Rows from block 4, named by matrix and row number. Rows with one number belong to one neuron. Each number is 500 + 40 x the weight over the matrix's rms, rounded and kept within 0 to 999. All counts start at 0. Numbers have three digits each.
# fc1: MLP up (model.blocks.4.mlp.fc1.weight, 640x160), inputs 0-159
# fc2: MLP down (model.blocks.4.mlp.fc2.weight, 160x640, transposed), outputs 0-159
fc1.408:500455465463551433484417489429520494484489447536430449567458517543434516546523509566487565470519459470503511504479475476542490473458447498470511472476479464449564563484526446587484478546502473451416463554515438461474559510515560521451623461493531509469522524520476491512611513423523435539525455485496596495499510480493462538491521523531543435505470496460522457525585538497459541526465541530514499545464584544527578545494504454501513544392519427488523484485462554516502539499594495
fc2.408:523551574415481475547485492509443495475493549540571502486508476531462502480490560479479537531489514476437500493463468520456533490550431448494522527563451417510533498524480515524454464487490495518462515540480532490545506554477452495500546531502430507515527520473517467488494481516500525597502452448468497530525509468500487539503486491530489469560477490485561577489502495555529575458520474519458509467456474455445457591466450530540463475504519479472501469455559533539544456574533528
fc1.409:531495522495500545523529547485504469461413533524482505450531460469517532440541522560496487472518478520416559511496483567589503443435513561555509460430553517539523474525538448555502493479510461524453440463485453516467452528504507476473504496455513443543501514447503473527459577465463559528509567485542559491458541588442482577461524534500486484487522476493534501518547488449524506525609472485398518510577597474488548565561557464580487547418414590493508483511515428527534523457527518
fc2.409:470520533497484467585548447474505491432447609443519523533453517554499501540572469501514509532539541510496515475446525555512463465461464526584506483497534480554571488587447482453544490511482512501452511498470553507488486497503583510538503486553521520551503503538404451503449429477504572456449486456488537462438544479512525462511444457463518547516518476474470522468474454553438585470502478458539524465515538526448452520518447471496478454507530537506483462463478519531546532466497503
fc1.410:419546494592516489432483557487431489490515562470536489527446502488565508538506479513409509488536462454461547514542429513505505469544561535402545511492494594523466428486494453541472531522446582513400526509487490569439492462520457512473452446488476532518407539511535510509493547478546452529505502512511494489509525442437512533494479524488544536528461434475534530487474522529519515527463562479459521556530492537528517505470529468470470539503506502549496505530544521478550564485505436
fc2.410:526474496438554493511494491520512517492450499416450484518428539454484545506476422525483578527437494491457464399501502539497434474493480484473514447486509513467455524474462511442498596560445528490474503504497460418445490547526394501539489443479512495547501486482551510425557467440484504466535553521486477476450566541545432425415478540535503472451507581567499479539568540525492512499417500477461560448527499538415441494555503489514537450501409424519529503462511532490571485411491524
fc1.411:484561542523514482443512503508503478510522515562456553455433508523556501493429563501534441486523568537572549549383499445466506523473530472461458559590423504494454531519506438466470457570564519499476533524460514398452500474427512517434478435449455462490470530545451488503494560519530444536419565480460563548535486496468414563494488504462489461423542487516497423492472577478532500552478537457505497527516494528491531568486431584510481493493437536460543466431525497554498434504538508
fc2.411:444459509526501487498516475501491528443529538459402485524500587481471486529494563503562438473470478471500479508473554511452548474601471430533506488576516565505609467513512488525529474500525529495469460493509467526462535517453468554526549500507551494487483537505527521477541503521543495522524517517482493518589459545556523506541483567573515533512618525478429466514429413534482552429499561494558502581536516485472534530390466440542484492500564577502454556486429522475399532487457538
fc1.412:509492558483512436473473509477472424479493502539496528506499485573548495600500496439478490504487443434513549547442515490432495485480473481503539550481510503506398498452538511482503470475459477569511412460469472481435543442463468427492542560467483451571467521504554477527491466547504475468532544459527477489521543516471474528463552519512568495496532459463504465475459538526544494455547494546539450473563548446436477507531498447534413477477465476532440500511523484464549465513443430
fc2.412:492507508468485424533506465484470539511496519477557494550496467503483517547483454501452513529486560468518486474448485436472488522486504531515485538467444534526468508494469534507519471429505534421505521500459507512527572497450436568543558468519518495478456456505453594513529447547513540488501510484491498451559523505423505464499474493517494506457475412473570492481548497425384535464494462539454584467490469481515539532560540497504468565546464417547490488517477458490509548495531479
fc1.413:457513525542513479515439581483497466521490547489609562531519526465474541540513512509519491484481482527482501525488529485501534448534508417572481452493518522509494517496495354491535449481553499500540509498535520503550540510534530497576592529526530556478506520493466571572515533504473464499467508522543493540534528483380517537491519471456496529405501540502505509524496542492505483508439412488524479502568525536495536480497526538511480461409465477457509487484505462466496590511562536
fc2.413:502536500470436554468412487544474553542543516514565457486514452537445574436486482503534557472505494455493434497496513507462487477500533556539452500577504493484513557474495496551505481469502484505486513458510505535502577551495535553524553480580506468435509410405510469583529429541531430495472484430528379489529459502509514532563476492457564443463493456517491542436576556518522457570560524559559547561423514561484461467420542506540426434536512472502507438500481480496531470501527540
fc1.414:538487491527459464463525475434478517593501533463458514593480472453513492507474513508439436451511587451533450462540519513525435445558551500502478461508469501438558467449483493450523448457432475435531483528547550459454596529472536517494506580484542531522517510528550510424483442482482456500521501476502487506496413487512609459451509523443529505453526532478523471477467496491541501539539464519475516455522479494545535525528472559489422516459510444462471519517517460437514460517519474
fc2.414:593460502459445470497513514540548518491540484468507482462518484399502521538555503553500516522526490527533421443517460516437475508497579478454477513516487465507493524456485585499486532457524518446484412567549456578519455530479521554496466597490490573461443513467530539520485508475493539490357498538545470545447511537558511482580526465509566531564606529457486523505493503540471549527527533568492532521524514516489466470519591525494490475488520520547569423552495471474485450452570552
fc1.415:472541423492526555521508416418428489498486483476495500399501535499486520546541514468538457457539440488594469566560514421427484511506491475497512483510546519418500433455454497411537551480497513500459495535487463562472462513461484506568516447492495418492601509524493442472532441488545451541541477537462526499510463504549551452513441479454538436592469525467457539552467446572512435419438445551475467501476504495489487540490502517505481570498478480526472521496481509473516419502417476
fc2.415:486516425467416483482459475489521501494401474464579442585486460550526498591510454483521494511479462425487493547504555500529520495596486481450419594581466588483548524503391437527485488504527430550422468539626459543457480611522498453518538448491514540458440444427513504518537536518436471490530498494429455456539582496464447537550418460491529524613440515491470459504602536491503518529501489577442530489523423519545564510463459456554521510516429604540482482570453508476494491547548496
fc1.416:469482524514522513572510444527475448433495447531489492518541498562509567496486522500520465510532496510508516540488461542577506571570507471427456449510561517520514459569473504563469517486542467432510521478553490459430429499487580499584546443536554498424591507546473534527561485443474502510470477469506510497490453428470450439491507469523566557552607505519491435529549437482541428543519525501449500537473518474521491576470517569485503524521594504514489568507429497503536462627586463
fc2.416:532496523460457462499522500555558441551485522467423479458474541559545465504466550475472511553447471486495541551467518493524475540535539529406448475566422449488521523525512500513493536459535474552476470512431478555499474459533562495519578485522450530528500521429511520487511548542466448585527488545436463565539498479546431462515506492470553588437513513507466522503525490507532493470547475434526481546535520486526440524502494460539482518493537516483491440524477451498580473559469483
fc1.417:511565559497485585574498537522499518567575516513476516487528504459512538518511483476486516478508530525450492508493487581473419548515508506452483508458509512526510521523553492506431502483433511458509404498511493412553592478509494498502499504497483478484535518482510515511528490558637473437571552475506565484468445440550593557563511489518517459473520553500525482492576532465485502467523534484462437479478452562522478495493536507539513559494523474494437535545492497485494489502526556
fc2.417:545469494467549533462511512512566558464479488548501508491499436474471428516467525530497581608487465542486499515439461523447422392461550459467451469498527487537492518518537539517450499515465466533510477457454565446494537515468471383472450491424467553446483578562518450536491591466452452501468512505536516482454527513443447570552441483557502496406487519497399544514607492512484526490454461436477428569429476478573524453546503527471516544464485514445490532506514523477534525513493550
fc1.418:523404573520503491510515537570426443518522510505559425479499553447489421548513547508578504471540476469475516452420527440460482540547447566497533477555503468587468572519502501501435443492528438550534484463468491542518505521533478476593536453522523562523566528471580499523469512517506490533482507487572458554522454490432487599476497479486458525396550434538530479481542447583493479470449438476521501504488538455475494539511487569499520487460487518508519483465481546488480434555492556
fc2.418:433553498497563532472465428499536538517606521521516460463485545515460457535532505506490514502399523400451415484502512398537470438456547444452491481466503495511492451441552452551549490522545426506452447545507437542549550503427532428510546504437532579435537484594529453540490477467509422576519514486462555426523495441533434455507580560505546499506492489486513413543526468478451448590497511467493519509449494493568587555458579543494539530515481585454555615408486400448465454457462535
fc1.419:446459408427498494449492474456501472499481568528592486451497495509534452537492484412462539502493398484516457467507514470444605519494481576502460480559467520401532510553494594453502410514472507541464508477538526555446454495520518473536480501513479476538455530583497554470496519431479457536485447509547483498464499521519444472495476463441529527525528579486530540482508530482432484449517513552500433459524522488536561491476541532531502572508430479512538502489504480503524523494504468
fc2.419:501520492581507438468553467485517521533483503539450498478494528414514410482454458466518499530563480526570489448532474505470496599455470407454527489471560540539445547490493488538536560523577507444511492543500536527475528545483575497542581533509512550445529507447525507482499487443498481534470446494448492468533428522474540534476499440522523556544438564626415496507443472551500619455500414535437570498468474491489489499489547539447395520502531476462536566551474442467478487525509524
fc1.420:462529462500492493462487595506454445462522530538445468492451481511580483454492412563418463434460531530554502493491550485571444502538608429506454457493457503543474494444506580498461532486482495485618442457469470532466545512551493515490550509498376563539499496512473576499536545524500484496510469540551446499491470497468477458523582476404495460474486546522490552502507466445451495520517475545525490500512523501520502441561507434520542479462482475494497478464530454546536511496516453
fc2.420:492428471537460517511520530509483601524534506532456507483433538552458467492559459503514463493463491502493465481461475468499501474559535466490534484505532471556527493591523588518548517466430430551535467484459515425478497515573421463516504508420469440407546487502561570459467557454515526475514488450447544453467552486543480539478448448452418531541476494466460374406525415557474517481520484492539486501588458486455484545495485486520477541482494522427521437421521454533446503471576439
fc1.421:462438486504481498495505426509513563458489502538436556502482488516503526533472535549480513448541548414393476480504455564500495491541499466534470488416528465514548438456496553529514519517495496470495556504560572548524431451530513534453603446453480459505491540461515389469499463473477468538494559509486472447477463554577487466485546545595543506536538540573497515540483453513584531429555526476598483443501432491522520560538479464511456518538527521498505539537484436551516510504520457
fc2.421:517481543559490481496520572490555551554514503493479511547448439475550464482528517499569576490536538407547465514554477537471492472470471451439541582525505556520456482478483470467609468447538512564493511552474499520476493563519510522533475430491414451577566588580457466577570526456540513451474415463448474520536512546483535555500408441455549521525490532481439441526424522443492571489485539517556539521496565473452545520467496479564466571529493542537499433504415470486495473481537486
fc1.422:478590525514502451466474521456450568552548502506563489505531586558520519538451486553400443410492557511433584420470559484479476484467508509533486509503471512534454465533531471445482531435483484494569486478525557473476523495514520462469493524434485456496446502511586474515451547527589515501434529535450531485515420520504428549539467488476513525508477458516510551554450470564491458490485541477534442536565445556506498489477511435491466553564522506493549454545485468506455513579618514
fc2.422:426550481456475492441534456517464470534497430533555569426519505500429531543419435505534476560431556521451587511532502457440470522569463609540540488516505521550489474559519480457529525522512473515544560534478487486546453479526507519440478572501478557513494455539459532530552529431491489500484468536486530537480506364460516432492480462440583498530480495456459541488482487507493559490425492558521561524512441507500528511518464475474569438519547514456518555472467584495526486604514530
fc1.423:548535544499519476467507539513428497561475458440522480567447544495473459450528513478590498498534517492484523376474490538465506490507474567512469491545526587452415513560489550479486443560503509486522474481614565535546521498490552487448491502468532526558488555458531492538562501601533486491524477524515419498511499442495508474442521504488451482477508501479497474495508560481497433527489480498512501530560512562520521503518491564520515547457447497482436547524504484495530510564510520
fc2.423:521489493422407508478607587450566504505475480563538552515460469499515529553528543555539489516523472534522485471479554429501454455526527445424534571509517484558436474409488551589437497442541524491477483503570544533512482512484481492547489517441508482427506537568522413513496528498514510508468548550553542498507455553491498546478505543460470466488557544470442467491507521559557532588486496477491508433464533530463569419428508435555532427466492537533454487424515470504521556448506513
fc1.424:494478480437478478503490502519532468454461492473470498517505507445506465484569512510548459468511599521483524495463448537458507460482548467455475480522541511556550514428601493516550500478518517528571495473574523544486529525497526452508547499512464553494477538502483488509487545548487519452535471582487540524530505529469492553506460505556592526548504430575443474548478477476537530565502479527567533463522490483556482473527489477588509474493507466542490544506490477505515512495514423
fc2.424:479463468458452500509466499449513500476498449552405508502518568503449536556446556484460498476539498544469478517488549472505522535454472530410547526481448505537530453490406486463533520482493459551535507479503548480487486512557554537461463500520489556475494479481502459499516470489482514546502531502454513538505447480410490477502492533502442564482539462469446515547485492517451460515446499486422519518488536518547450487478430509524447535533402492484493512535514439507515476451521500
fc1.425:552484482499515483500496497447441547474460539597449542550535475531553537527484540476451462571450526526471487490624533520540450588458495544436568444519542481430495482513505472509496541436511505538463506478479494453505500497505522555499430530520542506446459499413505501469522503474544530531529500488534463485495542446427557510551586494545442485549483539473506444508517466459496526503562483571442464473446489493511501484472479437455528514494413549411525490522617492448541492510435393
fc2.425:448484483529565553485551443411471479475521512551513554527506500494509506523517461506473517408549529443524431521482511424460533464429502488485492451420514458525520421454511490518476493560503533433467517466506503498480435473579503469459538522467443484517478479504503504522498423573556547511440475447482502516542490532487512518564371562502485473502553481452434526519483500513484475464507509519496552490522469512471464550551634499465559509461481467509530527475549520430555550527507488
fc1.426:507440550446449531484503531469477415546499576536485457499484436460546427487459469501438526487528494549464522522494434495530542510539523509544498486570477593463515546556498528520535573453555514509612452445469503456491576491457529504502469484446525410416438544537419483533428535527471500552541532487478538509608551508559460498537436490495568485571547494531454479540520520583512484503505491476555522560487530483495502486563442477518489556500551428498539419472493453495514442467592454
fc2.426:398546487494570502587441428487484515404539490444545490536519578514533531551511475545543498455523518530547498474519498528511568509489483472551520496505451475519506485541445462431531512481492523511454520493417537474452459456497430533563538521445466480489508531479481509435541526493468426546494480502485500479439474563438398510582510537508503533530526522453533544462416519531464510458401486538518484505509424478480554536497469464523534449530518493541521510456471519551519470515548586
fc1.427:536501480500521479490522467529521447459554489516508532467498578525511461477469438471410493432514479442495504487514534411491521542521534469529559592508509521537454530553524527454536474444511576484562473495477531446506517499583552451565450500514552534525511507535564494511448521439507520493564437413489507556510442433477532521562506462491484479503541497484508405509450451543479553534452486413395534570499550502533550534482498439497505488591475471452483514460510503525478457539549517
fc2.427:541468488539551395490489475497557549465444570517507505474490461463500451499464520506464525535509476507455489488513488528464463469489482459480418568444524451487471534517551505547535548457480480531579484479523449532465525536514522454493526495470532514541548475490502560479508511472506522469485550508425527501469503496476513436524504476434563522604529546573500590482394546450459541485395460513563482500507488475443516499488500519520535528466485482529471552474507470518520476528462471
fc1.428:440516452546498498546534525544422510519514506439533531484467507407517508495427530505509463508540451540426419514486546513522472484511472424462500493476481569509466547455484478511419495465521525564470474516535489536459522467489537477507506497451495513468481482467453537530561491571526400502522499493462468508486511484471493492491488499516528508445559508526501544483516492534530505482440545526472521578388507514501501491494474559420532563511559540460457452535519475447526538523564512
fc2.428:498522435505550488476496491503476561478495493503453479477464493528506537486476505473505505504533507558497482511541463503503511464441526452536466506556503482506480485473507508510430499481511424559519514489479515401505469481480461482508546483501496495452436560480488500626457556512520531520529468468510530541474531560413537509546528562441540486480587487545384508501477474537534552456516409464493492507444499482461419535537511512485511473421505453476545495469524579531515522478520461
fc1.429:483542510464599536504471510500540472441486494422453461538522531529486470554512607492489460569521479589535503484509519508518476436512540485488441531493477510503519517488506498534476479517420518616491452471439468495531477511432479490451496515487474566512508496508514457404492526532486518498482454515475482504478477452497514530592437440462523468463505477483445451489520541480557572437457566508475509541475502432458425473567502498514467477507455501479520496551545497511528543516497432
fc2.429:474474453488445500450472530491541482491451447453516532482552436451522419537582479557549492470527492494468517499474548509502584482499445582542510594488501425515482510521523545529510446515535488490538483525459539500554440441504542483517489564560463504512568519562535494572420507496490583488470477482502573494547473495510431587510499519467508439492471492461489588466459452415500448496472443509535514475554507471626548495523587513511520465518562477463539521511508523440498497409491457
fc1.430:463441533551531553448558545453463550519516482470482540414474526471577540492460441551492484505529509418532416480508592499464523473513459572557561519502499502497499495497492465554558445512619498457389487489482523525481540479469470446530519469511538489498542523478552433486492521574531504506442503511454479442415541510443444555492454547591523536483459515546485503460535493515495517494491490506460450538493525552531485458433464470527471553499488446466458482528484546526544514507483503
fc2.430:469483495489500512499494507541486463574510434505561507551532510506502515508413530493480531479476500530501520490571420499528481470523521451579464488504459460473550459494574491466495530519445502496468459454565491407499515485526447506460439442476426524539495497514589546564611510510440575500507495525450498456500511600475546433503468490503547515482543427423546486503509550519577539498494562445513384573511526557484472546486497493525584470460528432548526508528596548456490490481550479
fc1.431:510454474517484453443498492436499479452488497469541544496478515531516540491544477557450448501600474579502562470582490555517523513500486500526495466567462502490502536564501510518541517567438492509532472458552460492466477493467453511470573491538499516565486498467492507541469497515488520479433453490500434415453495544533462464434504449465496516457531527496489520483463511424522506498477544484575511533466488429443456513552520567518479533549479529472523502468465454560536505467518516
fc2.431:493492474445466507440579484514524437505438478485515557478477516481489461570527453505471515457517508511471451459549464535497502466543549491452613567491490518501454530418409518537571555506527528480524462474546536542514514519459562560517465439483497512560527467507504516459505499487461506407522572503507455451531533465520495484514445445548487482384537511477508518523502543410550575514427488555530493521531542556545477538492466510466572563510572470459445501595386483468475500482447465
fc1.432:487563478506476483501547465536488474499602533538538525464568466453487507510521477459531453526602545479470520492463581522489514516495468468465531560495506492486557498452464460583490579459471480489528506431460559494462558504488509545484552453470455579576516523468452440533494477475509438447518558444398525470531446487542457549545487490509510519514527456473481539491424440465528425449454521514499496496524462517546536520489487481443436534552488554504555499545508476436520505565512437
fc2.432:507480518468464485418489517484515523451451473393527572407613487499478558586406500484534502461496539511545417451527485459559482461500540484473472495495431568451478561547473580485564495505511363518486452568462486525508556537448459539473556495543407500398593485430468503499511464508514528473494524536505491465470478445531498506577470447544551534512562448578558520533575482466461579403544463546453515546516422440558471544423502517499517522555488516513539489466486444577462567580463522
fc1.433:511445459550468501582426518534530545494523513522475592383466410527495515550401432537490507580533465526568544521564507448564536562581521522545564397451466437561565498510563397424559545468595453474519545504470494478509495531466551511513471571548480486434426548401502528452465505499501519478440506463467524502514518477428528468520504473470538487539511506542457466476521542570532498556488493508468491501499456515459482474495526501458487536461563459500518449510432527524562481511501548
fc2.433:526489504498462519467504532484512552508480511466437492455524555466488505523530496529488463443478505506506501532515426532512517480475488444487412509572532480525428546548505503515513521415531471545474502517557509438502486515537394535475527432519463442480543482538487496520497487570482461504453529472485483499544539557462490552542521550465455440530488501484483539506559521493492481429476461540475480518564490473530398529463519482493456498565570501457489495388515436525533477596558409
fc1.434:541542395473434437529554424507539447616529544486468464503496526502456459481535452507573525510530519461485505494521520501479489544455509479468540445549516516454505517467482540474489499519481471498497480436485516481386449496500421509484507483449534514519501523522468462564512538515489582520464517511566512511507469569512529484472409485453565477481485487471506495544495425449560487570482450561510434464504499450475508464516464453528500550461504464544556452540475386524551529572469479
fc2.434:525452443466570451519472490518471545547471475600459545538499533518482448541530578538503481464507479517448449478494500535477548505518491547519454454542448531509445480520430498542514466513464515486496503526486490528482539515469446481558485476528456488478542502487500496505552510467565475593499528497595475500513471501487467505521526498526477451463505538409489500470512469460491506530518536478541498532517483495450516469526469520569487528479517485473509522545504499470456446474549548
fc1.435:564536512515541467448475462501469510482493521528553477531486513468530452482513452536469528465456479449484562488491386481481489467546531456509521504532385516470511546532518405506430511508506514579555414587480501488543541492484531498492541483455510440502467526516492546515510492505551541450474455490473476492481473511513537425511522497448477466469419509500490573482529450512448480517518553525546495485507459492547492542444537446521501501509497456509502579444533547571540566460501489
fc2.435:554416498461430503524491457462584484529544541534495515516522485543467453487500502585559515498580494473481480457495458497517515545495536511467516541505555557444494514521527531585567454561426473455492427525473472487404501461507557490502412503504499504505566436498458449499539464534481473558461484466492465475506499522557456545531519496477478521534451554441431486573497465490550511572537498484467472461543477474527428576494475511503437513431534447491516516554455524512519471477494464
fc1.436:458473466514528514530545486486508561589454539537529522450482546517479488553535471517541498512502532534491458487472476473480575563440473546541505501389520475550462503519496488499487547541517413472535471361438540493461476483532438492525549521509514547483467493553430507444511507525524487549516420533464505472506482467472453504578541493501502447483585505489517527491553420536444502504431481519521500527530515561429561492480487413528483452461517491485491515481550514492491532476450546
fc2.436:512494484581446523543520494522447472433531494565482548457552437390510477459500510548486452441422486481514447502447463451447536519587517603448409520551460516448513507516469498480486517502546440533625582569565473423461537435476537438461504455481517446563464536476449502487525491458471528486547472432550527468473521462428496454488488479522523524443479469505558494487554581483477521421524515450578525583477515569557564559467508541497468539515518524487481497465521527480602526484525504
fc1.437:508571353554542473382501520461367517487469580460464471430494522572524488537531465531462505502490455496451518473480461490517444453580450558424490470548448475459454514519480470538439475436526485435465453481529511547444489528468521510508525552474464468511475507558499516633501585504516462475479523509447499508502409495514543442495484486536482521447559492426445524508508514483498497532516494390514454531499572497460535474421487537469563522478555491475525498558517504501528518569473479
fc2.437:589514466484556558450522470468498535533471488469471508524465499521553513494525480511505532479494485488480503442511521540459472575490510546482473494434544570456510587556487563480488470579590506484527492515459575487538451537524423473541462597510438455489482506598488570518533412577429444525574602466465527377493460499511519516483528494542501526523587479506487515454472592525514506568484544494417370529540524466492531479489426480496444489575487507489476530502470509496521501509500525
fc1.438:528528513506489516517605473566537449464467562593458532471540493485502521542496502548409502525552507482463544503515572526455495497467531520469496483498468511427550508481478470494554587526435486574556504530506452528465448532558473554479518563548488481449570508523494466511558475525522510503516519497491487521478465503526466538493528504511502545502491486517433458571499473506486584507488489525556493552527542531513520568470439511434464574493506504477488511448504535482499476493508525
fc2.438:476538508515494498524635484412523397486513434447454516523560515537462453531542522575475448567543469525464556557534508492547569489474594490545507510492440501526558477523482467509529468571460573525438506540460392438431494494430498494474533477526450514484523401484518492513460414478503423474488533428488593520498479492463559518520513483512405447529456541556470526464509489502538450402470548480505546455493499491515452487501526408486472511451554537494466488545510479527480493485457425
fc1.439:469525503551502469450465567523528458451500493536583529563487553474484497547525494470431535468506512462495500502452491475558464559462509577495501519521478471505486502537508596506489553494466500484525481531519486456576538533510506525551482493576467490492537462517516524507567545476562542518509484471515498551522513486522545526510502505541575437447486519526490406529545501491479539484473512378449513487490565494574484513543576455536454508499461399494453475503407494525510493499519457
fc2.439:476524489483499556608431523440499541490463552544516564493543477527510544513534557476464505558498502535518502485490526502518569506502515482494512463514504452521489468589506452466532536442454458484505537517545519502457504556502483467492480458562419550493491475541510500451499474516442481493473507483469534463479484513460485464494493529523479489458530542453475580507506540468497533451513538476535597539442522470461483466488487436531506503448537457463523475424470495485467487513549510
fc1.440:509523423482542530468506610457505523548492514523558514497534508557468564536432452550485484542488514512487497416479469509532483465518466489637553485565490524581492422468567415529524469480487470474464543555525393536488481489497529498505459506429455506488579540485557515478482523465546466441508489495580484454532534490514487427468537522522526490524468562578534462569500455500428459489436504461537462434486516517493526526502491488506487473580499537480542504558539405472486477500458531
fc2.440:464518570484485495485524533457503525560559455434614537515492507528512383525442520494476506522481474489522477435517477482532592446450584487472506477468437545516470591571516482494498462497475519496600540549553525494538473534496531494477527505491529486502524531574495474542484524524434509457511479508544485399396516499525514509473555572517571478519500642515509436533478469482522474504472475509519581591426502409504510522488498472444535498423507423443468520530524485527505403450586496
fc1.441:521524492517561460463513546490502551503486559498469534491520496479484532532518495453554524524537474548522503449453483511523499524505514426589500501504553478465538511507518495489452492501482489479510486562527518480490469521500477594499523469442465508523564490472530497480480519516540519481579433552564446456497513514535501462474525506523480540514440505541460503499500524471520613451425515533469503494535590480516476498433544495426439430449514530464470411452478523504518482558582530
fc2.441:422502513460521466535475428498511478477533544539450551529489499485461484505450481507467476478432436544484556471553459504480487492496630546516501528538519415449498503486572549498396459479436442526497542557567445469559481515490524459504484475420535502458442497499559529549516500450528523476466546567503495413491564481464490520509523494480588541496480504613440505535479417558438414561515476500447575447469543533562477504550503474480582479497552535477575432492475440559515484535469421
fc1.442:497436505511506514454543548490513522478510468527548480456448545465430538483464530510477546416548482532483528500519533469487529477541518488510490510481524564500477605469471582482512563521477486548504482500518542491501482547474412506510540468463464518493500485501588540517556472500534460520469490540575457539509497461450565531466495488419435511500489408523448493514482529488540526445445584532433505492429505538461483536542510473485499492507533551469474577479541484481489526502559548
fc2.442:553504554499518512501494502428474460531513506522549510503452476500535515573502473492516502501423535514527463456477453477514514405519483520529511603501510539497462517486517537489421526491514529504527466510438499442450567552483540470545541542503398499530497507543473448493479518504532452523476536506559459466488444505523493471515494478541483446501559530479465507457487523514450512583484476545528445542489486527521460553525553535430550522426498511568525515464491492497479554481441486
fc1.443:545582432548476423530558507447449474456461546421505560477465477583553465546494478488455476465492476550540500478515464440475439513511459428441465480617510500458459484534420534499506464547483479514432524461475444493462495515433483527476542463473512574562473490538516499505444519477497541546427469534461470539519514444529441528488452490542501560466560437516413509529535409493501485509442545476563494486543526476508486495500489509474414417521465504460467459450423541494544576509509448
fc2.443:562452510432519524566507513548511449494535553445472527597373472542491501477443551531515489471438361482381552438495555526470525496576511432478536460488525489558410481589512555479523493467551546468460485453459536500560500553517460492479455522533507542484450471472452521604567453513539527514479498454521514467471485511536478383488429566532532456538460603577462545471529479473520624470475523452527497483534514502463442505467525481459542447488547542520540530478515539532455491488460528
fc1.444:487479511554465434469551510434506512504473538475455530514479489491418504502464500522478466531538479453423496447548516493495466494462516558619490546483486476559486427541485469484454504472461423483460473479421560554479577533538521506521551485597507541455527552560498418439539535475575536517533430492520471460483552475442602491475562520473515509489628471538533546496547484519527483490477494501517486563507512494470504522509475509469535496538464485488523519484521423444515473473424522
fc2.444:485531500504510516486538495540499464505524550495502475477499539492447505525441564477533520529495509467505494475483501442527454456498491520438479478483500498546490499519574562542503527567535541485519533511474524546457497435506538522507500489500550487559502522516544501478485429431510489457507505509530515457522497526492540444500452473500511515505454539460532504450443536500508474471547519518551498512502526493490499510530527490466543517503486557471508547497502536505488499565500502
fc1.445:472446494539511510516480427487397542487524543424527476541567546448457494535530458528540494520470513391449487479513530537440491504586462536514434481460468486468464517547550562428531473522478491479432477534488533520483508502526529481494474461522523470503480542549512569469514437506597467482504515523511503513527504526470535530494520502479506525477541437483547501486495508497518512417463515589496506522493534576494465555476487502519536486472502506512519529472487428492546541492506467
fc2.445:485492499493437469498506490486490522532471496470543495522481576545540464553555514525435478507518504434489528484556555566451482471580509511477548518508487504476491519545510516556510472461522476509491505470536523517480494528493522476501511516510468456524532515469448532551470471480495507482497454539535465508507535515466486463549533466577502475531560522421452468464535474480553507521523497493548516512499510500517516502545474500567549532456564512420494480538479486518554487483518475
fc1.446:530439531556525536502501546509532497494542524512459514444509516525552488507551563464467528446489524424488429571481422496454487517494466511497489515543536474416471509432522464536495491560533583486451500498547460553459484516458460534453563492415478469547485501439475402597534480489447471490524485514486537527572553491491447529503504503542505543506540501555488458564443492486498461433542513470517495575514545451480511536544505435521498461541551528479539432552505568423502561564472449
fc2.446:532519508508480427513463461466466518489444481465512495488521507490551542438561538504542612520484632509545479491468517465477547456459484514407473537444516450552469565477569514482461488504519593507433524512517490433444510556529445461507530495523485499450521528575429445515527533491530496487553473457509563485491533504498505482445453513558593526528469484563454554440450445459482551486468488537573564430499518478504455483494517431513473460466469513503439571571437520576425486401469494
fc1.447:476474502462537527483480497472446504509507445508545438524526490515487421499502417521573452449449431530519506470452466472463523502489441577467484414538470486599449434551498456530518468475515448533512446545507542479472512482520516425554524431519500479506546545441444501553526444469437514472507421513500444514477447475391461523437510439462449529550441431522498565478555442514513485500533511550468467514526529455521494516521464547484547546460509560480434549540518597557532487561499471
fc2.447:372510483466540498508421469466515516464531562499498453442438501545493490569493453482452510476496518508456558517510575517513509567501433519489494474485477476507449446523498515490456454508523471479542560596529563567515490466536552550538531573479424526430487440559504494500506468525542485522467506527480479449458471505483503453444600458496515543502494464520561467451493475553442545463453531531538476495498453532558489516556463523469467493434572526431502543542485538495580541442552448
fc1.448:506467462480489459606512561447462514460526459478532564458532554539469455475503481466470537463515530489526463515486502486496453423502520465490531501478451407504476593429498544472484451477415490495447533504424529451496514516490524514507506524559508598507445511492433590470450501441485497530471464459523489515494498496532550449452491511572510529537473508502513541549494458466524501461503450561506473542522549505633520520555476551485503506512516461492559508510473563456498552494437474
fc2.448:458554468576530515484482571413506485489579541477478512421551451548489454445463543490489569591464463528433466548497483482381522506555562527523451533545488547439537484470468537471499473492532508555441489482453464531536488493508464490442536538410543496440538458507451492526461490532517536482516450512489470473582515469421508553476492486518519531539477485567484544554535443454467522470461479509463514507503492488480514468516521519517490525484494546530475457406544506529551439511525491
fc1.449:518516430445502539537421436511472486558518509497512501521552467462458508561516483497541531525576429541576570524497495503480524511492497495529544512441496617445489432528564482525477496433528468564540509509474612459528502547453494522546568499516513521510488488491537537501482486517440603504511512496493536516512470470520437511512482427587492516561535463464510502489496490422505483428483473528472459489497470514498461420499504497510487508517467523457512557506483484533499490487515460
fc2.449:475511449513547510508505585460518518563531507457474498440517472501477447493506495518511510442485556465533498481506479507474496464465498525516429476564544579478555419471479466492459531514455474464509425467518461563445529553536464575490452482488483442506467470509494547537470506515447458469549469570488536483510502534478485495483515557465473484516567483534571460493560554458538498489535493459496502539497458485521498473513503432456479489528497511476506513476564560503376528488465514
fc1.450:463533487513490482560470583501505445528507524513477438454491548553502579522439538485479466441453461588406466477543456479519490476530532464473529474459552502566495443502531528513541435462495502550484483572571473493445588473540466545418569527526488528516511523518490501445487547543544516520450452511553464585521519494499443480470441530483428451505426452428527499462531511417542518492487465532495521495578495549594525567501528485518500411444504542480505527501491545450542453548494528
fc2.450:415517466487481484480536521484548539551525474554464501540532470507454462484517484511506493580494486520526516484530513475458530602566482476554630504454493525483508487523509506443527494424462490566510512530546474508478451490484517521582512512431479508470434541506463411569429508529514473601444461495501494442477464522555544504502509486495512444472466454495504458462534455516451472450520573537547574580523499519473434451411459499544476473567539596520555488541536505500405541568497507